config = dict(
    model='image denoising model',
    dataset='numbers of one to four digits printed on busy colour backdrops',
    train_examples=73750,
    image_size=32,
    crop_scale_min=0.8,
    horizontal_flip=False,
    translate=0.06,
    color_jitter=0.2,
    task='denoising',
    loss='charbonnier',
    noise_std=0.6,
    arch='unet',
    norm='groupnorm',
    activation='silu',
    weight_standardization=True,
    channel_attention='se',
    widths=[48, 96, 192],
    blocks_per_level=3,
    block='basic',
    attention=False,
    upsampling='nearest_conv',
    init='xavier_uniform',
    residual_init='none',
    optimizer='adamw',
    lr=0.0027,
    beta1=0.95,
    beta2=0.999,
    eps=1e-08,
    grad_clip=1.0,
    gradient_centralization=True,
    steps=11600,
    batch_size=128,
    epochs=20.1,
    lr_schedule='step',
    warmup_steps=1160,
    weight_decay=0.2,
)
Rows from block 8, named by matrix and row number. Each number is 500 + 50 x the weight over its row's rms, rounded and kept within 0 to 999. All counts start at 0. Numbers have three digits each.
# short0: shortcut pointwise conv (model.decb.0.0.short.0.weight, 96x192x1x1, standardized in use), inputs 0-63
short0.0:504543495489511503477554520520516519547549510525546521437565493543471544536469512523488491451443545522427633491616471552502494512484476483526485576576532579513586551482522561531589513548484482
short0.1:537490431523503507495486482458472490492503479508508520547509519547445469559468480534533502572516531499407517595570513490519549544472560492474481505433512502443495499529464450491530484494507500
short0.2:631613476529478550402608565501490586562574550556587475372554499497582587518353534544537434553540563539509530547540384536485539555387566518515561548543536625544545593579627548550539531524289376
short0.3:498538538476447487498502532531556532519469486471486508459509557478582510511521466506468494430343517438464530458457511481464477430525474563492509539485493507475480521478494516489497483476507494
short0.4:448517477540417514513504494519481477489482452519515465528485532553498512558502486539464507556489525491495525566525506512461502548501529508510484474492544478538554484516463496524536545478507504
short0.5:527523497457414482513402505519561528493466500480483377479512470523550505494505452497416499532446481531513488436510504481424481467508531544493368496541536523560475514520487604514504509462510518
short0.6:525488496503497502501571495478522478502522494525538453511526508513478458490494555527450501472503474433520509459471504474545535493495507524500455457631499481536484482479490509447475514503489485
short0.7:494465523427466547523431513480598522517548522491529515483488530583520503494490535488504522558494472538501454437476490560528531465527430518505467506511492468431464539479535520550451449522491488
short0.8:500543424471431525511338537525544549498459487485451469509455590470509561528492519494474488488488529555483473429445487553524471500502505534535394485476509505519482503461501520510524504492505501
short0.9:507454507520544383584445386484476514465393470453505473512487479497484392482584498447346586427410454473429450483533564458547510437567474489529456415452513544497480395397473504480456466359562634
short0.10:516499455515534489516501498473500502525546510489425479527524491530493552503470476502547504486500482509452513512539489538429492491486495386479470516475498543512471531517492490578523527582485472
short0.11:537423492484536479537472502533506486470434473499556478482445492514492435439509480475331534446442449516475410458528497510583463352550371620539458492479544537538459538469491556526416507470507514
short0.12:493510468434504512466509483538464481498485528470521521487526507449453491510469487555501493537456509485448469533447489440558520555489525448529572503534493510484489531539501563510514480475497493
short0.13:352454535366521425508520487526530461461557412426415556537424564547584461471565482440539635490501451484500495479465640491461451482600462498339477469546461403517515472438514474502459488433599548
short0.14:485475537487480519504593497462450452536529502468539523488522460483568464533508484469493501495557514471467465448491514423534505486499452539478543468532479509432521485547500454498479445465506516
short0.15:496437519512527509505482492523596510491488495543471516480495489553522470410506557525519514563672429658434428479495496535549572468488480577506445586363497516507451459602523485633519462541496498
short0.16:489496471562453501468562514456514546610543596573475474473542463559567534452472567531562473563519485537480490490472476548527510511443566481535579568461467579542484496507540486534521475496464475
short0.17:528508540527413520494720482499492512529465470518523504514491507440600472434513512584542512486493503540425481544456493522484520495472544658528508507480539574506473481548475482525526478526492487
short0.18:491504460510439503483536477476474517479458525469507466553458523462562505494494486504511497506465486497467509554573504579492473475503532410497504516494465476503560497492475475450503491491494502
short0.19:488509470509443498487627519505511505495490504496524439491482503493550498548496504583552487478449504448474609564499506536536512500480574520510490510501523550490501502497477480535532455510492494
short0.20:376481410402542502492401488493519501499527463417506533491500483544484466441482481497482522536453484462378481487411524445657467522498442538449550498556454510522507466498479401558549503473517515
short0.21:457478535434480449506469516499534496473473492484474482483441522564656506465522458452496509469558513579519449493486512489500444501520488493484431472558446533528454513466532474502429444499505513
short0.22:521449464472644483530479506544470517492493507513486563491486482481455510498510481458463513517488501457542457442461497463500491453537446503492503494488491536470498493498544503554479544496506500
short0.23:528541488535553516511478466517474484495509509455492536522532514497502521547521515537504497515462495443426518623521502476516485562477474440482512492411501531497490443541541513580534562433502489
short0.24:476477516515452468504447529489470495464498490511472524525520526527495463533501489514504511502449518514458532512480510556473507536525526484513514543447517469453536538466461482504530482513519513
short0.25:447499534547479512488532485508521496513520487510504531491487479532455517483485494519560502522528530553514573576508500554544492534503518453521515515478494508512448499460456477433481513520506514
short0.26:532467475476517488498588507467459528524554514498508524508504512536522540494495517491505516584526533424492472481514499461500521447508487513461547475433477499472529452502491453478458603468494487
short0.27:545482439505600487483406487483553569463438505490492614497520530465371491530464540500524484563523482493521526497536509555676517513501572484543455500486507488472504496507501525471477510477506502
short0.28:523476446504512463513416485489548465483556496529486475521508517581427498568469502534576506615567481581528556558632493586555550550480484515539416481347521524480484472514454486524526494467504501
short0.29:527507475459555497510469512549504484501517481457478527491495497453438499557493434519518494454582573510525531449514491486480493516524408493504447532450506498505490492510494509565478506509509507
short0.30:412413473430612436529446419485449456448450421443414563551464468459449402478576483456445573483475479457489465467470687461531469465600455479409502456484463456478473409450470456476479475452785741
short0.31:479464531475487486511448495488500486513498467488502547552489484479487512436510478481515527494525502552528495442428501500507460523524494552510441453501481509531444489452472494450471513539516500
short0.32:443488478475481449505407488495504528449465489442422489517460471489449499456509538427502503511478483535550477489474511532568471460511538448515536500514362474540530416431434470440503512488516523
short0.33:480499424479580479506489503518560619492460497488354505475535506443451595505491515483517514471579538503564499501515506531427475484532631445416415567538488501517449471564525499551518547587517497
short0.34:538501556459439484507443487506481513554483531468537540477571563431557458571496510519528498489538530590442504484475485566504549518509458622541480507474508543480504543517484480531529534553495484
short0.35:438561594624468549482559535459642554651616508655531542509635540626444501475478523529604542604626556528456582521559472563503582552527543572578486518547508421546561494530507422445510504551483467
short0.36:515484526511582493499520479517505478492498500534513557512509572530521486494505546474482512504522505519511509522545501513493568485516484553512482495504530462489529452515533491520476579469506496
short0.37:533510572512503510500603501568571552503473522541487408473505519516607535405513458487436504436445484531471473533524476575431463500514448466513520494523499527653451537523533533537476494475487483
short0.38:505508472513561488481556499489568528477486464568502580494505564493449493470489592504505498527543470509524576580543514572523508497492543594501525488460542495468482476498507502511499535463501504
short0.39:485475476472493492498480480551447498496521526503548546496478462507498507449508487477531525474504555546504447430391498430481480513510505506499521493464490523478441478477523500472460504522511516
short0.40:461522498498468496488479467552488517487450524477504577489518503511503532419491532513464500512446469480500502435452489535561418492510510527518533515703467503618517489509540559528478596482492491
short0.41:532454506429476484518443496504490520476509457520496507497492481495474474400497492436472499564536450519548424426393519498504497491539449557471532436484497470495392495485496506502481507473505503
short0.42:517504517467440492524369495517486483463458486459491492526461539463546476515520477521501497521492513589510469465486501498438479493501482515514510509455515489449503513484493498548496457520504497
short0.43:511488550479466496490497494503531509500515511515540539521507571467561502531503542511517511527478518504463537502547507550482560516502526550503498503438531483492507523492500512503505557500509496
short0.44:431457550538496467555504412499419475402472408478459480581487502451442458514531484393420526424498505455517474448476535442504460458530434405483519439519420443444494438474477474505440529499533555
short0.45:504526471527510527510493496481518481477505485504497504512480496491497519532503480484508489473518495518499489494528511469513507503503475500488493492453511503544494472496480469525514504476509517
short0.46:519565524541586550316554516501598564598592556490570588386528484517523570535398528572553439529505544552520561558536397560584510566393503540545520572528530604563511556528605529551564493532273305
short0.47:526523422471580492514542539559584504482499485515478517494457510573480528495470459516513496554510486492425515482499497505451498463492495538496471561490539515512483517558498515609572511509501506
short0.48:523478560524374502495594509438522549547565484531497458452499521462570494500499524561604489510592500483600537469480477468498530490482504578476493469548530576549523478631559477464511473656462462
short0.49:543411478459527501508438476535441483435509475458398508472443467426470506427519518498510489486571482556579486498434511536560482449495458433460491555351489526501463480518501575578481479480519527
short0.50:511475458496578485508439490509441459454476512444498479497505432438460508480495455532483499471520492499480446508542503438555477525486530420503478537516482535547467484534497532539521421507513528
short0.51:519498463459550496493580524457543495506548509492533525543459513581547525585492507515531530587494475487490493509573506430452557483504556559478428468488531491511560476515498492505497498496497499
short0.52:469480457463410497492515511416539515504531429448464489541465514546493501515490537473522525548520454485497524539477530531563462505481523523449498462494510475484528459468421448531516491461508510
short0.53:550504454418559482518420488484516489504469488450482558533461505502475479554479486481506514601514540542487490496572486584500519470513500588520508499515514512474520509475477510606517587534503488
short0.54:469548488568521507510422484536514506489497546497471484458533518494414498538511476491469475333432550520520596534487499543561472551506424386537549517444501498491463493427529461535555462476505502
short0.55:509549503475493490499418476516465466505481507450489459462520472478500526535480488508473471530504523527515522544517487493549499550466538409524513494535465536501489495508494548488552535468500509
short0.56:422407571419509434583444450596465453439448438434458483502428462507485440472650454471436601476491465485463461485472613494520434445577439472425438493440448485484463480479499497474457505446702669
short0.57:476506496485491459506433506542416517514461496466465448479467512479559521480506505459445505483492498447564418396458489443531456485517535513508504512589508508539544484506506533501510527500500507
short0.58:546477485496495541523541511479534471506543505568555585574517561485527483503521522498530509515520438557554508487480490516460539550540355621540490395479541473450427515488531475452456461493489471
short0.59:462468495461464507483586472426487518514537450460517487520488427496493466468500527433498526496495516420423469463452537469549510434511531523432533485541481449485492473447458458472406503482509516
short0.60:582483495396483518494477458559585522477470492510512485489498481458503507505503536516472504466362391585542437539534501526439516580496629601544418420669624509597452539504491754475474544459514514
short0.61:508509550411507484503503492504503382503980494508501510498496505599528499518494445482589480511459469477494536490479501458469471553497383455468513421542547476469528555463526562509487497441498493
short0.62:425387500439591443564465446491484449446460432477420539519452459479496425472703490459428571499501453478492460472480689475500495453609429498396492447455463441472456400460474427486462463444761743
short0.63:518469500459486464516489457473445478493485529471492484525480490497539425456511486475508494511530461539510448462489499470488505476495485492505548488512466510437460475510502463469520372524498505
short0.64:505537477532575496509475497472469501536454538473589517499510520513531453610500496478373509533408521413518535536576490497601508507512423520546546485583510545535604524455516457501531527463481486
short0.65:490481479560512476495563511464418435463513467509470479516488490475529504521513503433508500426561520512486485489532527438574471411489530399456489480347481497491575478529470423498422528488505517
short0.66:476506492473586510488469506580463459487495519495503614472509508524443491546481495557501490431499542501554553523481503441555544533516488515530429539502519518483495506517532552527524531514521527
short0.67:474518474504563526502383520513548477508594504463424462490521577599539498505493530534519489517586451460444504561567511541570476477468452403424375608449489501492571478581558505623572518466503492
short0.68:450552545417465577502378528530554546518541534452455501536519574482511573591534479528500506496416522383517521463419499475441447536501538376451406502636451465484534538503544526554533547547507482
short0.69:566464537546572482514585509439506506482479496525520483483463515398511499530538477454486478536557464484535458427508520458554472411496461508466474455420515534507479483520516492480398519494492497
short0.70:437550563464426511499483482553488546526530525485519531474502442542498546483510485492465523466465548554484484452422488496420427543514545446519574525740490521653514553499524595614537578539497507
short0.71:598502523509492460501549546461471472553505481510507429499463533495572518558446465547594454557561476478536560496626468532463542466464608474542432524544583621540603573581505500453539533623454465
short0.72:536481561445526451512516508513534529478441447428488479461441470441511536492514533515453498468479497506551508503450504494511461509496507481483513471464487560521428457432500545475485497473507519
short0.73:498512480482582485510658486516571531515511503488537509475492447526516506486500532487494512541425465487513518554558491480518543514512507548498576471571513500578483462506526510530504475480493487
short0.74:450452468534484500507494479433441486467518493510527473568512515555534474506510498493490520524461485447502496542526519456549505539484543461476443469500511487504508484516503433450499472469504506
short0.75:436511534513514489507385503500506487519505529476459502496541499522457510522525504509451514459420520463473533529515506533506495526504495499512486475500485500529462479446491479496520465501524516
short0.76:543477509471585484504490466516471488504481441427480526472491523387552509449520500483468496455507481474534460490482522409549498487506472520450475472448487539485429499492531527446473504433519519
short0.77:446524506517538510488537487496558578510495548488479510482517520530517524503505533490523504486490537473518578677525494601549510487485587421473517577560456516579474471563556476534513545518489488
short0.78:547497533381498503498564516491567519507489476458540572490431530435554448482521531449534501536539529521500463428376519430503517397509474605468482428523477464359462451487526461476428482497509507
short0.79:502552445573546501500648533538579596535496554525515540502518565504476530529494588475538497504550470550491578545548483622560482472504461479536597544507503475573556486554547486516469523488479474
short0.80:593518517510392529489505507487509544475474632468535436512531506451551599509479542610535457472431461594467536518495478579498465602434538456578518475471544523587445668475482589502501490556481470
short0.81:488375647456382432590525501547527478410445478471510375464382452482616461468606473475410556535540417503528445483436520488457452490536456507424541514475430521494450462546519464557515418466519510
short0.82:480449530505466440662474458482507510452447426452478487629427501421490433489702484437424609503482440453439467475472643476472492447577501465400423468476445470431494403473500416484468494452616577
short0.83:485450480454495470501538487516499489504505466470505572510446523553477476457482461515554530523520506547466520529481511531542461475497520549487497512462497518525501526509469498507496543513506505
short0.84:489519537563494507507369564500515536523443472497417547507546591465467517534508490528495494458524499473510535473511521530508460495494507485484337532411458469443482500487486521483481548519517498
short0.85:547529519493417523519571503478496537559494491475491459448517519381509512538489522499498488428488490439638550533520496521500490536513474451487493472625473513514537495515517536472538456510494480
short0.86:522495486473497493511485476580398455496507508446553512492470477422538478540518485516488498516465503455449480505423507405468508534491465466485523497503489567419472506505533514554491495483516526
short0.87:482497566500478498512545501510471485493482501526483465483476502541565509486515492479465510486477497501533475490481510467447488490505506535491488498522522487523524507492512512485501500494505510
short0.88:500516498526473526513476491438522492499482480516478440521484488473523486541511517485480496529503479517526506533574527502490510524496539501482466470499505479460520493477484471498518434472510509
short0.89:506501548487403491493559492493492560491424516508502447483458514452550479492510521498472507505426472503538482541449505541456483478510586468512539530578519518493527521469515539479509394540490505
short0.90:483523501617507531495514543541584500515566537614534497494508501588455495471489543484477501436482547499469500505565491530485531464519496510516479518522578457525539504475539490493466540496487496
short0.91:403388567474486444639415446496508469435439436464472512555415526479520447490716464478440586477461452490497478482478704497541453496610433473435455434437428495464461468403496416460464445454689587
short0.92:482525496546496498507550512509501550501485502511508511477457448496448552511489469501531486540459545527549501535521496526470472544499558425521561485537483519552492512453497493466500538511484492
short0.93:606565429499608511481492542506511482533567597506505506487542507484435483590473486589566473502482511472519611503575470491498592548468489537549458515542555537526558522541502566464593499507487495
short0.94:519517521549435507501467510465489543486506520522482516476509501541538548463501522497511485497475461508567558470450498576468445517464479467473538500464499518609511517499533523539523558525488473
short0.95:488477517518524484516531475491482493485526499521483519517467485541527503482509516497522505536512497554469476572495514541486509495484523461496539513434485513479475496484511491488448484478504512